python train.py --arch="dit" --model="image diffusion model" --dataset="single printed letters, digits and signs in grey, bent and noisy" --train_examples=197500 --image_size=32 --horizontal_flip=false --conditioning="none" --objective="v" --cond_dim=128 --norm="layernorm" --hidden_act="gelu" --mlp_ratio=6 --head_dim=32 --fused_qkv=true --qk_norm=false --dropout=0.05 --inner_norm=false --patch_size=[4, 4] --layers=8 --width=320 --positions="learned" --optimizer="adamw" --learning_rate=0.0013 --beta1=0.9 --beta2=0.95 --eps=1e-10 --ema_decay=0.99 --max_steps=20100 --batch_size=256 --epochs=26.1 --lr_schedule="linear" --final_lr_fraction=0 --warmup_steps=4020 --weight_decay=0.2
Rows from block 5 of a small image diffusion model, named by matrix and row number. Rows with one number belong to one neuron. Each number is 128 + 32 x the weight over its row's rms, rounded and kept within 0 to 255. All counts start at 0. Numbers have three digits each.
After each neuron's rows are labels from the 100 images, of 14848 (inputs lightly noised), where the neuron reaches its highest value: "responds to" is what is common among them; "colour at peak" is the nearest of a few named colours to the mean colour under the peak. Only what is clearly more common there than usual is listed. The data: single printed letters, digits and signs in grey, bent and noisy. In brackets: how many of the 100.
# fc1: MLP up (model.blocks.5.mlp.fc1.weight, 1920x320), inputs 0-159
# fc2: MLP down (model.blocks.5.mlp.fc2.weight, 320x1920, transposed), outputs 0-159

fc1.291:116172100118164174079145097123124154193168094137105181126132114128148139202113060126084212118145097111136131128109114194134092099135193099103061142172162093135134134085108152155092098126126097090078090065128140115093169120148116156164151148152131118171177131151135112150160108092136166123186098147145094159122079182122125057154113128118181125097137098110149085152142105139153064158102141139138133121167096093157139116128106128109000106164137124127144144155137165141115100162140132
fc2.291:140104168116132159156159193075129173082089129160155090143113155108099113175134182078122051115158134148134140120131042107135178068129161172158115132137129186114153146098139170106070176145151148140159171165123158146178153093131145160140090139126133102152124174159076177116174107128143133150126126165163157148130080145128157007155187138143124089137128117127114148164176107163169123094108148141107165139083136116122133091167126135142254099106121125153126109108098131168127119104142154
responds to: small letter (62)
colour at peak: grey (52)

fc1.16:150152077163113119144095156072156107118103116157109124118145115125166127127117091050162126101136168138123139118085158111094091035118088040130203138070187106143163152142159157126152088056101136142107138184193101160156175141150129101128071080142221172152137116136197115151171159133228121105125133136150116148148093162082107133132121142107107137131165152138117200101175140101068101075066148163046090120093176120099105149100105142131132114122159091163083148162168170097145147146162130
fc2.16:096109153060130157109167098176145088166162118179138175124117131115159172121098108226115065109180129115113095119081075100138087072129080130132144143154141137100139195085058113133100079107062113109064141056032103076100169128126123163124108099123134127091194108166092141125087128111118121148151086052131111133129072131146161148098063126182159135078137087155121051140161149134160103129189129145085121105184118125146160124091121135164129085148133125140101141124163139133077110111148134
responds to: the character @ (40)
colour at peak: grey (83)

fc1.550:111111154189151131094105208127184079042186116117099126150144182148157131145122102032139136087107152180138127172034168128138142100100087118128145127142196100122142141106138132127114130147076150080136135183159151080130190125101117119140095098146186135187121083116191118127132131113136090066111122123152135104151155168162064099171109133119074127199124155124133192107145127133151178164083114114107039163095149107117059140132127069117072116101139081118087104134199128084116113173140176
fc2.550:178105135087175076114103083121113133160071118199097168121130166174156157081124126115167160142095139124135103136078177106121091111122099152134088124088172118104142122160074125166119163060163118144141155109103114124164195108105132183084181136115122053164153195131100105138137134071143097153128118087106082160120147120153091129132097105116149114138176069163123063129119108103164120144138130138098169088108131147180235079146151206182132083139142188113135098104144118109088135165187087
responds to: bold (90)
colour at peak: grey (79)

fc1.736:119123120154138089195111150062144213109092113122108112098127139087108132083099120127134190094129144125144094122133099111126076165122116147133099144136219132150111103124138126130098135100110128141147142157120088206207127117119135155110082093125161150156179079141174107143149128158138142105120129185194090149148114168098123075080093070111155112109219091132157106122180123122083129190151131158097124149100156123132119146160082149131182142118118120148084212122084156161157154073141037
fc2.736:148182064103157107120108065045134158153130112095124119113115163113120123099127124153088135154161096154139166125120045139142125102131082116115080141087148066129161126159104153166138135090129141168118111114124114136063155123127127105060081121063142204141119179118179103123104154082192116124124095085139104135098111119096164088211084153085126170141114198148171161124197190134158190155169090134160109166166158118164064060109125124119134097140127143181160176145147117159113098119151099
responds to: the character w (31)
colour at peak: grey (82)

fc1.58:108170179106157128145104160140134136116104103147114085085150130150139118114116138130142127143184153108158103114122034206103118113187179140146114196133134121131147083154113112114123131167094057199142126098176130163113134121171121148216070092129130128146107044110111121138128126171094102098180111168127081123159066128129168118119138151114149096133106122085125090071116096166136106100109132136136151147163130152087172109141105174129143199154103159131097102142077146142133139108121154
fc2.58:076100132104073159095142110096098179156146099160101152146110132090134110106109126180108144077188100108128143135091082173078163154114130143127120110126130111138142099148144133109150097190052162111129146093118165146183143131118105152139189139174167101125144187088170115119169119102126136089150099137110145115167125189066080076189124136141160125126131159178105106193118130125061066149113190138133124116139135134194136047130123097116103113122153165173125103157037104096174145143126192
responds to: small letter (72)
colour at peak: grey (89)

fc1.454:116089127067119090172125131120118049086157118118116080111157121107146126161128109107118147162085102151129108086120150100147085152108181199119078161158122101137130138182096106096160142175143134096127123104052098108108128085129113117113141091163154067141134108136192098124116127213110087131147140105110156168134124118121091100135142199114140219042138127109164195151193124089205160058131132124135130068168121195154138105140094089098131124094170147126169152168121118148070093125126136
fc2.454:172156077092111136142138084136123113113170113167105146122105148126146162132112170147151195104103097125125141136126196088148119081128140173147051130142091134133162088143087125141080153000104166194098114121134150140160088130135134064093156083121106173041183128100091124120157135121054097121161152040144128143106092095092104148145142137130124121046053117184096129110187195107090118111155134111154130208128118128150198113123143153105164159124119152125136181077108100217220116148170110
responds to: dark on light (66)
colour at peak: grey (58)

fc1.723:156150093111082106145168092108136134155147094116130111101122128157096128142141121090104154188145105115133075107068111193117126066123146119142051142125190130170147100174177119121100178160140128089087073161113135140070054082053124158129101145087087162056118164129129099124126129121157105126139133090142019196183113180117148117119136121130153191136156135184053125142134061086135125114101122124099181120199148151120155136141109083123098134097162075145144200105185135112118125164113118
fc2.723:161107164118131120028094199212109138102111122035127153108107141141103128139116096116159111130082100136155144117104065059115128101116143171113136123115140095110108100163119147170175182138078146104169130144116154112116133137111151130132185132144134129124155159103170165136117126171097083103126154154132086151134124090073166109187150123137107117158071091145213158121117093124126084055158143134185101106143130103171174136144154150163164172126128208175147088116177139106189159150110142
responds to: dark on light (76)
colour at peak: grey (61)

fc1.198:120185124085126102129140128129161131120118126090078139126151138099131176116114113139126100170120180144101100122150157120117079070123102105153070115151138152129160170125122180159140178094135108139169100156157140121126056069183151120143121110228106118155068072110133123188138166180162125179122179096117148144138169115100128063139137100113173103031158180185136152139101134115118075054132126134112147149195127108101112121196142084166096114119093110107111118152120171116151161088087110
fc2.198:170147110135186146167106173127148171163117074117131126105113123091103148127162158101139123119144133116130134127125139153074112077115094142115169110108172139128113135093114179126092087113187131144065157020113147144174093142064085119144142142088177113197139197103145125105155137084094137154132150129091201107113152144100144092102139098161141109047111125071115111138087065116122047149125154115105147081175135179109119155164123135102163070041131127155108073087201149131129146132117174
responds to: capital (60)
colour at peak: grey (80)

fc1.42:135161048128084132162119077160160128129118114161126143114132102150096123125084145126119105108142111159177093084076096061195084078065114112135100118108104124154176103140138125094140100129149137136135101158134128052079136117156094130156109101159170103141099032231108140104157155121124172094105118189087136169148155124133082081109133067132134140152090161163169178173065082099106123155174126122078153136138178155131084145159063128088144109132170131204124076141167141184124136151130115
fc2.42:092182168130156153130129102053134191071127148165144102131155107115116147108144170156204120186124128123165139147098157150090084119150157170130110128132096119093128159100091140112111061129100141130083105105063127138164148078093130055078247162155101083141164105084122099133160099058142155137148135097139167142125145088111202108153157088127109165089122105164094108174106141096129128169131137147109113115061135165158149108057143140140134129115122111149130076131138129124172144131100151
responds to: capital (66)
colour at peak: grey (59)

fc1.554:156134110164172089130142145108149172075160127134116104095134062108093155063137161164133059130130162148169101128089091119109134084121185156158078180139145129134132117146101129088126174156113106160219158112160114138177050087139126135187085116093116123198123122081114110172137120203163135114146188133114116137121137109129119181077071107101121172137156126164089101144126138109108138073149133125098116153131107165045154139105119114151163140112153158143155143168074142085147123089113030
fc2.554:113120092115115155061145151150135150189159131134121164102117161130102135118126083051136192124106110113124122126127133108098187150127102131149131117106107095130150144245106131105027114118102141151106177171114149110115188146130115141130107136142111117016207091187087149121104134130118176132118112129107107136108151142170177120206097120108225129192185165098146095046091138118138153075116142118153119150156123130116090089130143131122088172116124149142168110139170113159127157148151150
responds to: small letter (79); the character x (30); the character k (27)
colour at peak: grey (90)

fc1.95:101125142167110096125098143142141144130141156160109139127146140129163142201074120076122106135118148135112134128108128124113155124112153138143152122134121113114123095048119186035090152132118154102172076162128114068130125120116122108103113079057150124146132146178175118132144154192145169142197185123088141133077093154125126159129156104107088113121088114119119178125093111118145120093064103174159112076088099078156104161121150096160076143146149148150129126153215155185120081100120120
fc2.95:183130129183087114057130126064155169151143130127099137119142095070123120138127125130104133139149098132124154107133157141106133141121152126096127140138180141145102150129157165179147116158142146111125124152112074169084139093121092077134167145122118127171139098134095107152116125062124103135133108079127155121129172111056064114138154103140141103028173156083211125077168115146110122082034138132141180088104091129105145138034118130127129112129142083033153079132119106165113144143133150
responds to: bold (84); capital (71)
colour at peak: grey (91)

fc1.673:093149163130127151108133126123158122122098180127119129120141028160104115112128097079157149153150149107106125101131186055080071149101145100124165134189149168166165185141076137142127155038140088147097154176133076136136074073116126142190094111091139155143200144091113116163133171125153190135153164123129032162099114084109111051113139127108141178097129095173188125121158111156108155157157107107099128197150117108085046155082113138120140152089126120141088114101123146130115120113067158
fc2.673:165083151154080103129078134152125144072190163106128111123142108080084071181139136112109055175204127102160149147185162181116109222116134121115120131059085058126114160105137131098119111144123137096163115114163069121131185171180150063200157108156133082112145102191089124119184093124141060117121206156143133165141116054096156189125162144102118139092121135111161199140128109112129134065168109088140161100158120109189186084057124109113165207172138132097133102122105110113143136114128129
responds to: dark on light (94)
colour at peak: grey (85)

fc1.341:099127144168136125134127168086115095155140116124101134115148087149115156089125115136115092033084110147143156110121099206063183148130152086139165169140117150122173135093087148134059095143152163156191140114122119074116162112096135124086057123077119153028133159169064133113154122103108138121122149156118138124143070156142150137155089123105123190143090131168103135128136136125136038136105098150147173084120121102112083181104130137107152140107136107144148108115113151111127117110121105
fc2.341:129127158164158165130178124217120104137143151109119131132118153086124092110131144156201144153141139122117119192113076076127098197114058150127133123087144088151125103123082165112117163145041102107044182120194188122145132139126127175114177146149110057142159134138084112134123124086172126115126136099130125116130076149089101160080153150155155163192125095115162151120155089105077143143083136137172129153084132136139166161139114136181166122103125149146154148134108108175102137108163161
responds to: the character ! (44); the character ? (43)
colour at peak: grey (42)

fc1.766:118181104154129094127101177094161157148123119135092132108158112137129140102113172121107117174067128091130141096099102090148111059120175086172052156097099069146138164155140166102144080148154137148134203162145137182164102114129124127079159080082146156086163061140177113156164143149187196149102160193133113131144106102109162134070107100087115138161182138087075177059104168128122060112091150177063118103069114117149126104174097145165109126110127153141097125149142170060125138119138080
fc2.766:230153121154167131163122064140141104114125143202118125124127081166108125154119154186108112119170132116106153155140096224045115088107114113114080123138140108129126124095178164135147127157172143189190137117173139142118143094125114142068112088121110165162116099187158126127138135194134086122126149140143111130119164150098109085147137134119124146176081165086071120183078153145160133210101162108100113031084124112196053119134133144140132101145136109151130124096127124152124090115138159
responds to: the character w (32); the character W (31)
colour at peak: grey (60)

fc1.408:104090144128127097197145115045181115075178157221133096107130159099083140206119115136105143134105142141160110111143091157124074143110110202139107147153098147202097107177091131111132116136116129157104134134063089144123123097115093070149117130121087090131127111084102094124145146184106120115127125074113111164165160091152140073112128146117152140036135182113123098169094140098164151069162108101158149094181125196113175151062118123119128104112155071178136113189131128165125085071115080
fc2.408:069152110058158168103113029179108152135116131139134152147137140100152145038098119074146187141164117119095135104112106157087065117111018209133127121089147177119145107116120100165185087139046128073109094069095160126096136122131138143133156101026146115119121100102195120151102131099115111124139115125130141125107127141156104105086086143121157163107116025151139096112171110124102091138123133128128177100114118112156199130061133118131108159127141073129154092121157138150107175128157106
responds to: capital (79); serif (67)
colour at peak: grey (78)

fc1.573:177070137174143149131108126150120141097129169140128089113152114106119091124135116154121066138080150137149141111132160088129185143104087187113080176164118133126120140087123111118117181087148120083188155085133067166099139101135132061139156128140134140165104101183121104130133110153135160118127133135095156126109166087156126097118077104096202199143139134174115117159038073097177153114161081150157095080227107160056160117098111105084114156085139116168126184133157131138072116106081092
fc2.573:096146113153200083054148131150132148108111131173105123075190154062138139246139150129117135170000116145108130095090066103146191115116090089132177158156149127130088160102135156144141112079222121172112078068127140113124111125120148146110103115179122145180164172093136096163077136168150162126127144174127179124124170101151098195138121108123101172107118125128077139105060108120076178120111122173120134166157145165097124170127107110139180117085120117058124098143195143155099129127144148
responds to: dark on light (67)
colour at peak: grey (69)

fc1.402:153142115142128123074137115107131127063127091173101125120121099088135094094095070099146167104151121146165085121145133136195081150131142177156114171045158095144135147172089123074115145066163171131176164117118106124078172121137119122125122102129112147188135127102124114126135119188180095102123197176086120115184103093085115074123133023113104167107140150080223059142201036089126145196113131190146132114163113150100165113038085156122168119132093161152146155147186129099150142062132136
fc2.402:100031104108120144170115187151120136124182161173139106135148164124140096153108205195171119152083122125146133117140165174138127223140119123164140128140124135118081110081168108110142118134137119118127122079164134179105135133134174086116050142169130086056109113099135116151126118045171186099119144159071106056114114122046123187099136119176081160159120133143133166144175142126106086052187098121116189097090113135165125081084116091097128176132140098111148129093123129126109106131128140
responds to: the character * (29)
colour at peak: grey (73)

fc1.382:161165024165093130128121169116163122163163119154109120125152114169160194138108096083141130135133138138157117077075157097102125145109151127166093138143129121130129101115155143123133130117083141138121105157115140103146076067119111117154137059132164169110177127119069121135132167144124255123116139072095075131135111142098113141120117164117112129106176126127098156132080129127176106099065137169130117078109155094140112116135132129125111106078139139123122144164174148138108120168150163
fc2.382:164118110123156148130123083109126128087110129150111139127108142085119118158157097196142115143149136109118137151128106148154161181124124107114115121139128107131111195161191124109120090105110136101162058175203085206172142106131127167240186129177108110124165143094078132137124149146149105139125124133131085140119171121053186121164097133157108131103140157140133120184091165113160132217079209158188143144087142120111116115107107106155138142146132146080125089101065143088105124161106212
responds to: dark on light (100); capital (71)
colour at peak: white (100)

fc1.22:117147083153169169156101176080132157188120119115099087135135061070153128209082110075157152125125188174116118100096118151127137214107170040151184155152166128133192157143084141132132085156070117140095121161083104076175130144187123142134140086135120107096154163180120115143158124078085092090129129171091128123115138154118120156158124136096083144099118100178137133129148097075153031107101123140131091133134099096074118113141111102068149113114146094154103150125151175156132104132064150
fc2.22:120119141034077110154121174101159112180169141132128176147142149087146050149137117155162186084123138151131104115105107119091161109131091151147209133125092162148142169144126126161127145114124151129173114130140125152120139141115117148142104076212100156056057106117166132128142108134117076147128143120165110137139129167079078085164111125091142149146105177126184083103139144141117174082189141129115132142094093085139175153120129113110128155154133101101141111125098141176135144126153133
responds to: small letter (66)
colour at peak: grey (85)

fc1.269:127131186189085104133100179139066123069102141109129097127177169153131102130130141144152132132232163140119146105164137173135123080135044146092194174094089156155147110090118126134068142087073119117154112133143132201148089116137172182194193134169112111223124129151149068121138124078139197094110193160146116166120112144162118111157131176105104153163188139141162102082127119138140155156192131127126135094100150116112129104149122146128129146118176163145088044161113127183146127064108120
fc2.269:141140149177163143117146122140124125151117151141126105128145119125086077119094119120082086129153127129151160109154119114148073156106045157146099085139162112089160163153096153131127175136109145121155196118112177160155129126123124147164086124130178175140154155107208115095151107152111084129109130158168192125126152152089127120146142142135069094156108091144028199152133133095134151080150166135117123174126141153147121085105121157183115167174137117141139170108146143177080106115088058
responds to: the character * (49)
colour at peak: grey (63)

fc1.240:129161112166129169130106171151116125148201084133134142097131116146109167104128109086138102216128132145130064086120136146081134083162090195194144126163050062143147179131070136109134049069057122126144148102164111086126151142111107127106112052140114168143150147113133155164114166153175162151152151117067087132119175138133069165123163090101144200157148107161124184115101101116105160055181143132078162130138122165117127158113091113073133180128110111130139115135132136178079136112107125
fc2.240:201157126190152152116111053128111116112100124143102123113144107174092136128135149085136087156132116110138103130128077129120110137114171063154149092126110100133153110158151136131103120237138120108145125130129128068145148121137134146123108187204102133175196101178106149111122143123164111130116119162147142156121064074128215153140129135105146147169177158120144152151096149112134110055114149135159117066092112126141137074137124083153102155145109144082154135145188151100090141145127159
responds to: the character @ (32)
colour at peak: grey (83)

fc1.266:155139115199133138160052122131240102109079142120180129147199107122147109121067104101086107109121163116132172079120120115104121096043147120153089129087121143123109117141157118130119124142097154133137123200166118113113157137168091138137146046130169112150097093117142059178165217127104144158080103157090147128077100153132160134142098110119118133131130136101117143152160122145159135163110131147070050105118117099113116134156181131145100111151153145151083123106184123124104091143131110
fc2.266:114158115197151104122154103136132089124073091178114179144123141151168137118128207131125158163052131130118110160135122101117097119129111137131120135087145104107104117106080130188141132134097094108144149061080091101132133207114132186109117140103128130152097199150120146127144135104172101120139136144137152183115103160152128143074148112131147142127126148160150088112175141098109100049152074191073146134127133151141140116113117085090132161104122093087122138146255160126123166103123157
responds to: bold (83); capital (66)
colour at peak: grey (55)

fc1.413:133090134200118161144156141161118103181165100153124102096181103115037128093119106131160117148132118109165134130129142087052103113121196157103145170149124169162082094143042131113102157051078097131149075128100121081113099132130097138114164153061118178104151123135121105117130142120128194137141166168111095171160168190160167117094131139122095152180181110097127103093064125146106162156108047140139190107185174139137109153119088114123171117090168123139144119123182152122097107112125084
fc2.413:189198088110127098196169094112150160141109128173106107125097133128171086117124140085160118124162107089115118086124143136130118138119137092138100095093123126119135101134099172111099137161179150092152117077098116073133151140117119113135085155097105152139059115143072136122092106125124158134129129166141154081120074095176062089104117152186187144158147165103030093105132166108124145099170077114068115151150133131159060077050111146158118128130145061080104162146152108130127135117150132
responds to: the character @ (27)
colour at peak: grey (66)

fc1.563:092136073149109158054117076122144088155170187107110111114128086132162134159112129085137172183170105135131123077084147182142185048121110084128150153167103122111178157146147166077134128119094120139121106156153130122136107110119094092095152090079182187114026100182165125168147139141233151127162123084068107126097110178255127134142145103132159148116095125143100145114114072110118075134091132157068128133095088098128085119156128173153121109112141085158127165123144136168087109137109143
fc2.563:124101147178206118132149119114121132143133128131133094142150110120148092202111149105118139136116107150145132165082163108151052124141091097134133119118134140180160123096150148144170124127154110132144103101131155155142172120129140164020154079170120107116112084115204087121158131095133220112126099130120179119144159147076076108141144141104152108183080110124140101114151155151178093110116133113113132085118127092154140110055126105093162169139122052123125124141143152118142101153105078
responds to: bold (72)
colour at peak: grey (91)

fc1.759:107151116146177084117078146083123124077062122160110129118161131126165126134111169056095159154089150113144145117108139135153138175152115114099114156138110057134105157162122154099131127137139074085080129124098059123150104130084112102141145053116183136146096044133101107130147096155127133079135178116107141160124139121154029142144148139108160132135095120164184143095126128106183134177129138128103131094120133087078060130163049133135094182094154162136112132084230148168088075107102110
fc2.759:129143147106078210152157167090146146145132140114135147130078184107133113072130126127134071120139145140110119071151110140120198138138097163116102161092101131148127085076104140084153208080134117134147092156150145134145154143148099152150110105118103148159116132085145107143110138185103152138144088130135119189116128145080083094156132077134124138164073119172122141101186182115122146036175139086149122104125111096114130142107127114122098197143168096164139159129084153165106140119121098
responds to: capital (62)
colour at peak: grey (47)

fc1.339:175096124116102068109132158065184106096120147113099120113129136164108120064122151070152100159162167137133118095059066174079170086115166138125115134124152102195132099078132140059110129215113073115104099166187162103131098082125098085083093104120151144159117141133166133161129139097138065115151133090203065175173115135109123115093134158128105122184223114091072179108149068101081105113143146140080153171138159140117118122118116127104140123092181134125140168128140140110097103123151133
fc2.339:098123108112164112088096130143100114142105128082110111129114153145151083127128143077144242104088148088137142148066117181150125144166190074110184138094163131063141058110159107137147191151146140103141102125115140081094165142131144123202106116092102158169120099100154140131101119176142255125149130103106099119128132113201146101205150143104197106118174087169087097141125138103101119120106134129135094153168141143179162136104157141135135117138143161108123110134128134161092132136120130
responds to: small letter (65)
colour at peak: grey (84)

fc1.693:112113145179095100043131164116148145057128162130110069136139136104151151138115101096166084144185180131103120105078113159130123121109113182183161123070118154148128109130083122092115167077151148152175165183127109139255114084160170094135101106145194209158128137077101102105126142173120081096066141108100122142143111090149139136110105125108183173126210102110162100138087121100118159055208090099113080138085195120142167176119149148100140115118109147146058121110100109108093126135101123
fc2.693:116132042124174122141141199122133115111150126118117131132140156103139130089157143099080155129121119129117101172108121132050120173108139111119110103094148137086112109148133125156073144172110154172084174157157183132104120169151142070114145126081098082111076146197202143089119149133183108156112202090127131130098182125126151151168188166092158116162143180169139149085055130122045079144070151102143129118099152175118101153202119132103183142130127169134122150111191141158046119110096166
responds to: the character * (33)
colour at peak: grey (93)

fc1.281:190110158090134062126116132090116066138161112169065092112145110129126097073122110129070129126107134115130095141124158124131108102141079179109138118121088076124120194078131130108175178113082085124109147120156094033091104067147134090064135098115145061127142048149183122136134139128122137103132119162160156125124138123141123101165133171116120189167130170158148117088100090073087161107090138128108081121098139119151122114104115146152126080095158175137141121161134120176095107122131101
fc2.281:157124138114043149111176127094152177107145105106120114113112121147129136068127135156146139141101108150119117127108182033190142124110089118120146145125090149146124080172094131120140081130149133140103129148123165120134101151100158109107088061105125111042167110084085141103129121142130146105133158103171155108106152113166114129142127081185079091078117066167106111114177148106115219087155078126155172185108152133110124105079157100042090147147173096157126099131163109173114123144126125
responds to: bold (86); small letter (65)
colour at peak: grey (63)

fc1.309:135112110224139111189182171091112126135165141130123127048099113135166171120113110096178203117166091133093123117127115160078106173142156148091115113124153169164142152141135149090092156164182120116114085115107146132157102141125172054065142137069136129102159114112172138116155147174138160142126154077138098175148134091071121104059107158113162134144175172096095125109106118074187119129165060148152156159112195118121066157128110102131150135112136105121180155136137148174137138130148035
fc2.309:111139093159117187096115153164155155136120108081139142104128093150102181115145063193187091141161112134135153120129114112117133126108102112137141097157079074126155104073178159112138135125174166139088141189106149000063142132133076117120155094117165065152182146128107130146061101104124131143129079093124165111089151116142077126159146120117113152174156127148127149104147138118162068180143123082071132101113173104133089156094120165167109097120123133105107120180117141088145125128080047
responds to: dark on light (92)
colour at peak: grey (80)

fc1.105:186121129058055089133125141136120140130169141129094165116135156112087159095111101119059174130096138126155128135097084081066117061150126099150044139124232148127159087075133138133092212120102131122192182142148097097122111148132147126100097131134155103116122115133143096144123140124124161158156178163193128115186126111220167137110102071099116177090185154110100156143192123111089146082072133167102164088182134170109093169127118068126130129149135133145107099166112169098129166143166139
fc2.105:160119176160167135172140104074144167116109095090151120173156120088110211186120103131108107108100125145147149106166142086190134124123152143114097108086094066107100125106087123084125000154144138170099156112134152149112140072103128104100122156149117075120220124075124115121147098149151096144137121143133138126130103090132165095178158073130156109108152176193150157148160105166151078189134130104144128170140132106112082096148092092118117158118140178141154101102116098124112112126133125
responds to: capital (72)
colour at peak: grey (87)

fc1.296:129116190083137131102123160054115120153068089135123120106153083137160141133091187113087136135137154129114105091123126172095110110128129166121075152144128115146174124053091136086125194126127086101150143147124080004134099033152103091052111068091106090120102132152088103144108117156132137116157118150110114127151172073178186150129152160110105113132156153075156149131136076107126133138059137115124125118167114126097118135104086144134114134101128179119113121145119107185098145088075189
fc2.296:136117117200105133078157136084130109104156135104153115124132138123180130132136099032176198177116136129116135142129129129072094136131160098143114145150087172115117103149207130153122117099165102097079094087158147126146112135124141111086170075149064064105124074162154120145134140235084106128116145103126169138152210129114145092144178238139136083181096123154151142094126184121123119131064157133193157165115126132144173152116123115112098168119141051107130164129128123107172093139128175
responds to: bold (75); small letter (67)
colour at peak: grey (89)

fc1.514:108154130164077132044081134067169155130068151099123134117139086113128129155097110095164122104170139136182151122121115159164109072082157109136124141087159135179112155162013139151127190114123128122168109202125118157169136151113102100047138104079131169127175199166136135146171137171181179112111185124090128133152173119076162092050090078097104107056145156183155097157066124134123083122136092125109103112130161132091135148113090145092075102133122135158113158133179160181078135107162121
fc2.514:129117129117094073139082049133088151168145152123145155109114177138127142092144117115067148132196132113127133190167156176088171157113120196105171129128095108124122139181123185147133201190118106113123162164144147173134172101146150136227143139168135111104089137146162096138139142119144126117142155073125093109126076109140102062055136126123203114123187203135099103228106140126094154147174135066130129083106110107141121101154117151144094120131134084157146127116009141171083112131097200
responds to: the character * (60)
colour at peak: grey (78)

fc1.226:083141158101126116160135142122153166101155109134111137123136129157160179075140124103211140117061130130159111117130050167067119140137116166134120128066149103136121103110094137126179084165201122164116076104147143135083144118103076125108091055117131126153121079135127125155130141183133240136139148061137111109167155132122107167164149132137142121152120118108162108088090121129089153126133151137049133149114143139131101193132120117052194136092148142122128126166116143152127118113230145
fc2.226:156132112186101206154183058139124128148131126132137091125128161097115138110141092087166166119151142122136122140142086154115136141137160066125110120144160131107131130143098102131166128037124118162102164126107154193183147115149121113092198172106102111141154103161089131123143123163132176113118120111109151140109118158080133075063121139138127117135156119154195022168118161121124168101179172126149076103096140165162104000135108195144100151123139087188131105141132125159096128136119195
responds to: bold (73)
colour at peak: grey (75)

fc1.56:114137101121101146140136140086136179086109074096107145107141121150153130126110145150115101128154157147122148064137070115142171094086107112127102144113102141148221123126119131108074136127162152157234165113157105187133143103133129151097120102081179115163070146188160140137139152139148123101105168124131152154134125086116112138101117110098138123081119188196099132146158142138117084100151088149147125103087114100121078140132117156157133186116134212117125139165149144153089166126139091
fc2.56:108118204116132162054126120160121123152118155081108134138151118130132103108161146162127158122166131160158116164121072133155157041153143146123153146092142149183124152086212139114181144107116109097194157131158214074147128139126127047098145105227129164130122138063037116127131136156120213103122109156126133093178130145117106065113145094117130118151181172151147126150143118109141143092140181135129087176131153153146133187134144118214135116141130062182141142113153156062104107117133111
responds to: the character * (29)
colour at peak: grey (90)